A small multi-label image tagger, trained from scratch.
Model: 0.772M parameters, 48-pixel images, arch convmixer, norm groupnorm, activation mish, depths [16], widths [192].
Training: soap at rate 0.0032, 40000 steps.
Data: trained on rendered roads seen from a driver's seat, with toy cars, trees and houses, 36250 training examples, 141.2 epochs.
Rows from block 6 of a small multi-label image tagger, named by matrix and row number. Each number is 128 + 24 x the weight over its row's rms, rounded and kept within 0 to 255. All counts start at 0. After the name is the row's rms in percent of the matrix's.
After each channel's rows are labels from the 100 images, of 14976, where the channel reaches its highest value: "patch colour" is the nearest of a few named colours to the mean colour under the peak; "peak on" is the class under the peak. Only what is clearly more common there than usual is listed. The data: rendered roads seen from a driver's seat, with toy cars, trees and houses. In brackets: how many of the 100.
# pw: pointwise conv (model.blocks.6.pw.weight, 192x192x1x1), inputs 0-63

pw.187 105 [154 115 100 134 175 172 144 120 151 136  88 129 110 113 174 125 100 102 182 203 144 113 104 161 143 120  78 115 119 107  68 126 116 144 116 111  97 126 106  84 129 173 112 114 116 126 102 129 107 109 126 133  99 108 141 121 162 128 118 133 136 113 131  96]
patch colour: grey (71)
peak on: road (100)

pw.110 089 [101 158 120 164 119 141 175 162 175 142 145 130 178 156  85 100 113  96 155  98 126  73 127 121  92 124  96 139 103 122 158 122 125 105 108 189 108  91 126 115 144  93  96 141 158 180 116 126 129 118  98 140 146 158 123 145 120 165 110 129 101 115 114 123]
patch colour: green (30)
peak on: verge (66)

pw.99 102 [162 108  96 167 120  97 109 138 102 164 152  69 148  94 153  86  96 114 143 126 127 151  57 124 156 113  99  87 121 113 136 142 119 132 145 103  89 178 125 136  90 102  90 108 117  88 139 116 102  98 136 178 110 117 170 155 127  96 105 134 141 120 109 147]
patch colour: cyan (38)
peak on: sky (74)

pw.37 095 [106 126 102 118 151 100 131  78 151 114 151 155 126 146 104 112 129 125 137  95 115 152  96 118 158 119 141 122 118 163 129  95 116  98 113 127 117  81 167 116 120 156  87  88 131 141 110 156 106 120 139  94  96 128 126 160  71 132  73  96 120 144 159 113]
patch colour: pink (33)
peak on: verge (55)

pw.164 097 [157 114 137 144 137 105 133 120 121 106 113 206  95  93 118 123 118 109 153 106  86 126 163 147 147 118 155 143 109  99 142 144  74 115 118 140 102  95 129 165 112 140 123 107 144 151 117 104 144 135 162 176 149 101 143 135  85 156  96 159 158 150 152 127]
patch colour: grey (49)
peak on: car (90)

pw.53 104 [170 135 115 150 100  73 124 122 127 122 133 112 183 121 122 187 163 154 120 154 108  94 164 105 143 159  78 113 105  95 151  93 126 125 112 147 124 107 124 169 134 141 112 126 126  95 143 114  88  71 192  91 152 121 136  92 159 108 108 161 131 128 160 155]
patch colour: cyan (35)
peak on: sky (98)

pw.20 106 [103 105  62 164 118 134 114 105 115 112 131 127 103 143 138 123 130 114 158 120 138 136 123 138 117 158 147 132 140 147 117 146 124 153 118 139 181 154 132 111 161 143 149 124 117 129  90 145 125 138 167  95 114  69 124  96 107 178 123 166 149 154 126  91]
patch colour: cyan (61)
peak on: sky (99)

pw.127 100 [146 150  82 125 138 131 163 153 142 175 156 132 107  86 106 127  93  99 118 144 164 154 170 153 149 156 165 136 116 111  78 128 180 149 124  98 130 134 138 108 157 123  88 142 142 168 147 141 115 105 138 133 133 110 123 127 107 111 129 131 126 135 126  85]
patch colour: grey (53)
peak on: verge (39)

pw.175 099 [142 143 138 124 139 163 124 120 118 148 148 159  93 127 121 142 116 139 164 114 135  99 114 131 121  94 104 136 127 113  67 127 110  74 134 198  84 101 111 143 141 149 145 158 138 130  97  94 109 110 109  93 188 110 130 128 113 134 100 172 119 145 108 105]
patch colour: grey (46)
peak on: car (99)

pw.112 095 [134 153 136 119 132 131 140 136 157 148 133 122 102 156 113 158 141 100 125 101 122 102 146 148 162  92 112 167 121 124 110  91 137 112  82  94 116 190 138 140 134 131  90 130 143 127  72 112  84 126 133 137 171 140 133 140 139  65 126 105 162 127 155 140]
patch colour: pink (27); white (27)
peak on: verge (49)

pw.59 084 [136 139 108 178  98 126 154 102 125 145 144  74  81 107 116 135 175 142 107 122 119 130 139 136 104 119 129 128 106 122 131 141 151 117 154 160 104  84  97 108 115  92 143  98 163 111 131 154 129  91  92 129  89 127 123 129 103  84  98 133 110 100 132 131]
patch colour: black (36)
peak on: dog (38)

pw.148 109 [122 101 155 129  99 140 110 102 104 131 106 143 125 104 145 135 125 144 170 105 185 129 113 136 117 138 178 171 138 137 165  94 110 129 145 140  76 142 112  98 150  81 139 110 146 171 134 157  99 122 117 170 159 108 107 169 108 146 101 150 102 141 133 101]
patch colour: cyan (73)
peak on: sky (97)

pw.41 105 [134  99 128 151 147 147  93 167 118 197 142 156 157 130 117 122 134 174 145 157 123 131 162 124 125 135 147 119 162 125 137  93 118 142 113 151 102  95 122 140 138  97 130 120 154 136 159  93 106  90 148 114  76 118 123 109 116 118 116 106 140 127 151 124]
patch colour: grey (60)
peak on: verge (41)

pw.13 105 [142 114 114  81  96 144 135 106  89 127  97 117 120 124 135 111 117  91 131 107 187  80  55 106 195 149 130 171 133 143 140 101 148 138 145 119 161 127 125 135 121 144 129 123 120 121 124 137 116 150  91 158 140 115 136 113 118 113 157  86 106 149 105 114]
patch colour: cyan (38)
peak on: sky (86)

pw.64 104 [121 114 103 121 128 159 100 164 155 107 117 141 114 122 124 104 140 115 131 107  89 141 146  80 117  63 108  89 119 133 116  90 156 102 121 117 123  98 147 129 114 129 107 129 180 127 124  95 140 116 156 163 122 118 158 164 144 185 151  76 125 121 161 122]
patch colour: white (37)
peak on: sky (79)

pw.47 101 [116 117 162 138 133 195 106 163 131 113 148 156  96 146 142 140 186 109 150 143  99 143 135 177 154 133 109 115 142  92 135 158 143  74 136 130 141 105 132 123 110 132 116 132 115 149 136 142 102 147 148 133 120 135  90 117 132 106 119 145 113 123 110 123]
patch colour: brown (63)
peak on: road (93)

pw.85 097 [133 140 107 107 127 133 126 104 111 114 133 135 139 120  90 142 128 121 134 105 103 131 131  85 127  76 128  86 111 128 156 154 128  95 124 176 110 116 115 149 143 155 127 133 111 100 182 140 154 139  84 116 134 125  76 122 146 118 153 171 141 134 153 124]
patch colour: green (54)
peak on: verge (86)

pw.93 103 [112 147 107  82 165 158 124 119 100 113 130  87 143  92  98 139 156 147 149 133 121  97 118 157 144 121  97 174 127  58 134  98 111 116 119 133 137 169  99 154 142 148 115 120  87 137 113 122 125 103 159 125 137 117 119 132 142 129 109 142 177 177 139 139]
patch colour: grey (54)
peak on: verge (88)

pw.70 095 [107 141 182 182 126 119 154 157 119 113  96 143 154 127 150  85 133 109 128 101 101 118 131  85 118 122  91 103  99 129 149 121 132 136 111 150  90 165 101 164  90 138 132 123 117 140 100  90 128 109 156 111  93 113 168 137 106  98 140 113 102  77 137 117]
patch colour: black (30)
peak on: car (45); truck (30)

pw.157 100 [113  66 142 118 129 138 124  87 140 173  72 162 111 125 113 126 163  98 110 111 152 136 130 113 118 105 155 184 185 118 138 103  99  90 139 137  79 150 154 140 117 126 135 138 106 111 111 159 122 135 174 166 101 103  89 157 174 115 139 102 109 103 111 118]
patch colour: white (32)
peak on: sky (61)

pw.130 089 [127 110 100 129 101 123 138 139 118 123 149 157 146 135 173 109 127 157  91 123  99 149 118 132 157  75 107 128 130 153 141 159  99 108 124 111 147 102 165 102 122 124  93 105 148 103 130 183  99 124 119 157 113 116  84  99  92 144 127 111  98  93 155 183]
patch colour: green (27)
peak on: pine (47)

pw.28 107 [167  70 110  83 100 137  92  92  86 125 125 100 105  63 119 163  77 126  80 100 121 156 114 102 134 113 186 140 131 178 135 113 126 143 119 150 135 108 118 118  69 133 104 120  86 110 153 208 177 148  97 151 113 133 115 129  78 148 115 126 156 135 104 145]
patch colour: green (37)
peak on: verge (100)

pw.42 096 [ 97 127 128 149 136  88 115 142 162 112 106 118 134 176 115 124  79 165 157  91 136 120 144 121 129  89 149 136 124  87 128  99 117 131 128  90 121 146 146 134 115 197  82 136 101 117 136 171 145 117 106  95 110 134 155 160 130 166 110 161 113 125 126  92]
patch colour: green (42)
peak on: verge (100)

pw.76 088 [148 101 108 111 185  79 136 111 123 111 108 122 140 137 107 139 145 107 136 140 133 145 121 125 146 158 149 160 165 112 128  92 140  91 150 158 204 122 107 145 140 108 119 145 139  83 110 111  98 157 141  82 125 134 156 108 104 143 123 159 124 134 109  83]
patch colour: cyan (47)
peak on: sky (82)

pw.141 101 [108 156 105  92 151  90  99 121 130 172 134 116  94 122 173  95 167 165 124 160 171 143 140  95 101 154 116 116 111  86  97 147 137 180 144 124 143 110 180 134 186 100 102 155 165 129 105  98 166 114 141 151 141 129  87 152 137 131 135 138 117 104 100 142]
patch colour: black (34)
peak on: car (40)

pw.8 102 [115 165 119 159 149 142 133 120 125 103 113 121 115 191 151 147 147 133 184 128 174 105 153 139 155 118  98 141 127 136 167 155 137 112 128 121 141 134 141 106 108 177  97 175 135 127 103 120 145 112 134 110  94 142  90 126 129 100 103 134 131  96 128 108]
patch colour: green (42)
peak on: verge (97)

pw.174 092 [144 127 109 136 174 140 148  90 125 141 169  98  82  90 146 142 117 128 133 109 130 147 121 124 110 106 122 136 142 113 123 172 166  99 105 109  97  87 149 131 188  88 161  98 105 133 193 149 114 133 117  97  86 105 172 117 120 129 129 123 151 110  91 134]
patch colour: brown (63)
peak on: car (34)

pw.101 095 [129 124 125 102  99 125 144 150 120 126 145 124 118 147  84 152 133 102 102 150 129 128 172 109 114 185 182 163 134 121 113 140 184 128  98 174 123 130 123  83 107 115 121 113 153 174 110 204 115 121 175 143 147 102 102 111 171 124 144 113 129 106 156 168]
patch colour: cyan (50)
peak on: sky (100)

pw.149 098 [ 92 147 135 118 123 120 110 132 121 129  92  99 211 128 108  99  87 121 113  99 104 149 147 121 125 131 135 141 149 119 120  79 104 171 161 104 107  71 127 126 155 138 133 136 143  97  97 143 110 129 118 140 135 153  98 128  96 161 127 119 125 150 159 108]
patch colour: grey (62)
peak on: dog (55)

pw.178 093 [104 109 125 109 182 127 122 136 158 154 115 108 111 181 147 136  79  96 138 115 145 102 138  92 120 106 146 123 117 130 113 154 121 140 129 119 138 125  80 110 145 122 136  94 159 118 146 104 112  92 123 167 125 146 115 146 109 117 116 105 125 172  78  78]
patch colour: white (39)
peak on: sky (80)

pw.74 099 [145  91 126 141 134 149 160 135 122 151 137 104 105 119  85 120 102 136 156 158 130 141 156 114 117 148  96 137  98 128 133 109 124 167 107 149 107  86 126 137 141 114 112 108 118 129 114  93 115 104 106 105  85 120 121 133 105 193 124 121 117 115 108 121]
patch colour: grey (54)
peak on: road (91)

pw.78 102 [126 102  79 115  99 130  97 146 163 126 117 178 132 117 142 153 148 121 119  98 118 145 139 134 143 125 126 123 102 139 119 134 140 121 191  93 130 118 161 152  96 128 183 113 111 133 141 133 121 108 102 121 119 150 180 172 108  94 106 111 171 114 155 149]
patch colour: black (30)
peak on: barrel (90)

pw.90 105 [148 150  89 113 154 158 107 156 140  97  87 144 138 137 143 121 134 153 146 139 155 115 128 137 122 148 110 137 112 100 103 125 128 159  99 119 121 145 133 113 137 128 135 113 109  71 138 116 131  87 155 129 119 129 172 155  91 117 142  96 140 106 120 137]
patch colour: grey (47)
peak on: dog (63)

pw.10 096 [105  88  91 165 152 124 118 121  96 143  85  94 142 132 130 162 136  91 122 124  95 100 125 120 137 137 164 134 118  95 123 129 151 144 107 122  92  52 135 129 131 122 152 102 106 105  91 159 159 131 120 143 145 114 115 123 166 135 137 146 128 131 121 138]
patch colour: green (58)
peak on: verge (100)

pw.87 103 [119 107 111 110 105 150  99 125 110 147 142 106 101  97 125  86  98 123 130 131 137 128 128 140 115 152  96 120 116 112 153 130  95 150 115  77 114 103 132 137 122 147 147 122  88 110  88 125 171 117 129  93 130 112 121 133 130 124 176 140 125 148 149 161]
patch colour: grey (58)
peak on: verge (100)

pw.91 102 [ 68  96 173 107 142 111 138 150 153  86 149 122 111 135  69 128  78 115 138 131 102 112 165 138 165 100 112 156 114 124 151  71 174 135 125 147 137 133 104 160 174 106 129 117 134 114 127 128 158  91 117 141 121 170 121 100 150  89 126 117 133 170  78  98]
patch colour: cyan (53)
peak on: sky (97)

pw.132 110 [114 137 106 115 141 144 122 132 103 110 157 125 152 126 163 130 168 113 141 147 139 105 100 133 156 106  74 139 117 113 129  83 114 146 113 162 143 134  92 136 115  83 153 125 129 146 179 143 170 100 146 123 122 121 136  88 164  93 123 122 109 138 105 146]
patch colour: grey (52)
peak on: verge (99)

pw.26 104 [132 110 137  99  81 166 139 100 168 136  78 126 127 108 111 135 101 106  91  94 140 160 118 101 181 131 102 128 128 176  91  95  83 177 110 124 147 124 113 121 195 134 129 125 136 155 114 160 105 112 105 137  99 130 171 149 102 134 127 113 146 122 134 115]
patch colour: black (54)
peak on: truck (92)

pw.160 103 [107 123  75 106 139 128 176 126 196 158 105  96 162 150 118 146 136 209 137 109 145 129 118 123 113 131  83 138 113 169  98 160 185 146 131 124 145 135 129 133 165  95 103 127 147 122 168 135 123 121 143 146 181 112 119 144 170  98 155 113 139  78 104 133]
patch colour: cyan (43)
peak on: sky (83)

pw.155 091 [ 75 121  97 128 137 107 101 137 166 100 163  94 134 159 158 113  86 161 132 123  92 102  86 142  99 165 108 110 124 127 112 121 177 127 158 132 120 129 107  99  96 148 125 147  91 142 168 134 120 114 152 117 139 133 156 190 116 127  95  92 111 143 104 116]
patch colour: cyan (32)
peak on: sky (93)

pw.126 099 [146 128 142 145 145 125 129 121 120 123 141 165 153 136 115 130 166 185 124 196 119 153 170 124 158  91 126 140  83 113 107 133 161 134  66 101 149 153 117 105 118 106 146 107 140 119 106 134 129 106 158 155 121 146 134 125 127 122 141 123 111 139 106  83]
patch colour: grey (61)
peak on: road (96)

pw.11 095 [139 127 124 139 135 126 166 156 108 165 124 136  97 112 148 124 119  84 108 104 111 150 118 117 135 120 130 116 157 118 180 122 166 153 127 134 134 160 157  65 135 137 167 108 111  97 168 156 131 111 127 109 100 128 122 133  92 107 153 105  82 123 150 120]
patch colour: grey (59)
peak on: verge (64); dog (31)

pw.111 113 [164  99 120 146 106 150 193 119  93 102  91  98  84 125 125 108 129 149 150 107  97 136 140  96 131 111 124 142  84 150 122  80 122 141 171 100 116 110 112 120 183 122  99 104 129 144 146  94 147  70 167 164  95 125 150 157 138 128 132  89 117 128 109 139]
patch colour: green (55)
peak on: pine (97)

pw.94 102 [107  51 149 122 151 128 151 116 193 141 177 164 164 144  93 122 117 135 119 118 138 106 125 117  87 129 118 164 105 103  91 112 127 107 151 136 108  96 108 148 137 103 145 150 116 127  86 143 133 122 108 127 130 165  75 124 141 129 179 190 138 127 109 160]
patch colour: grey (48)
peak on: sky (87)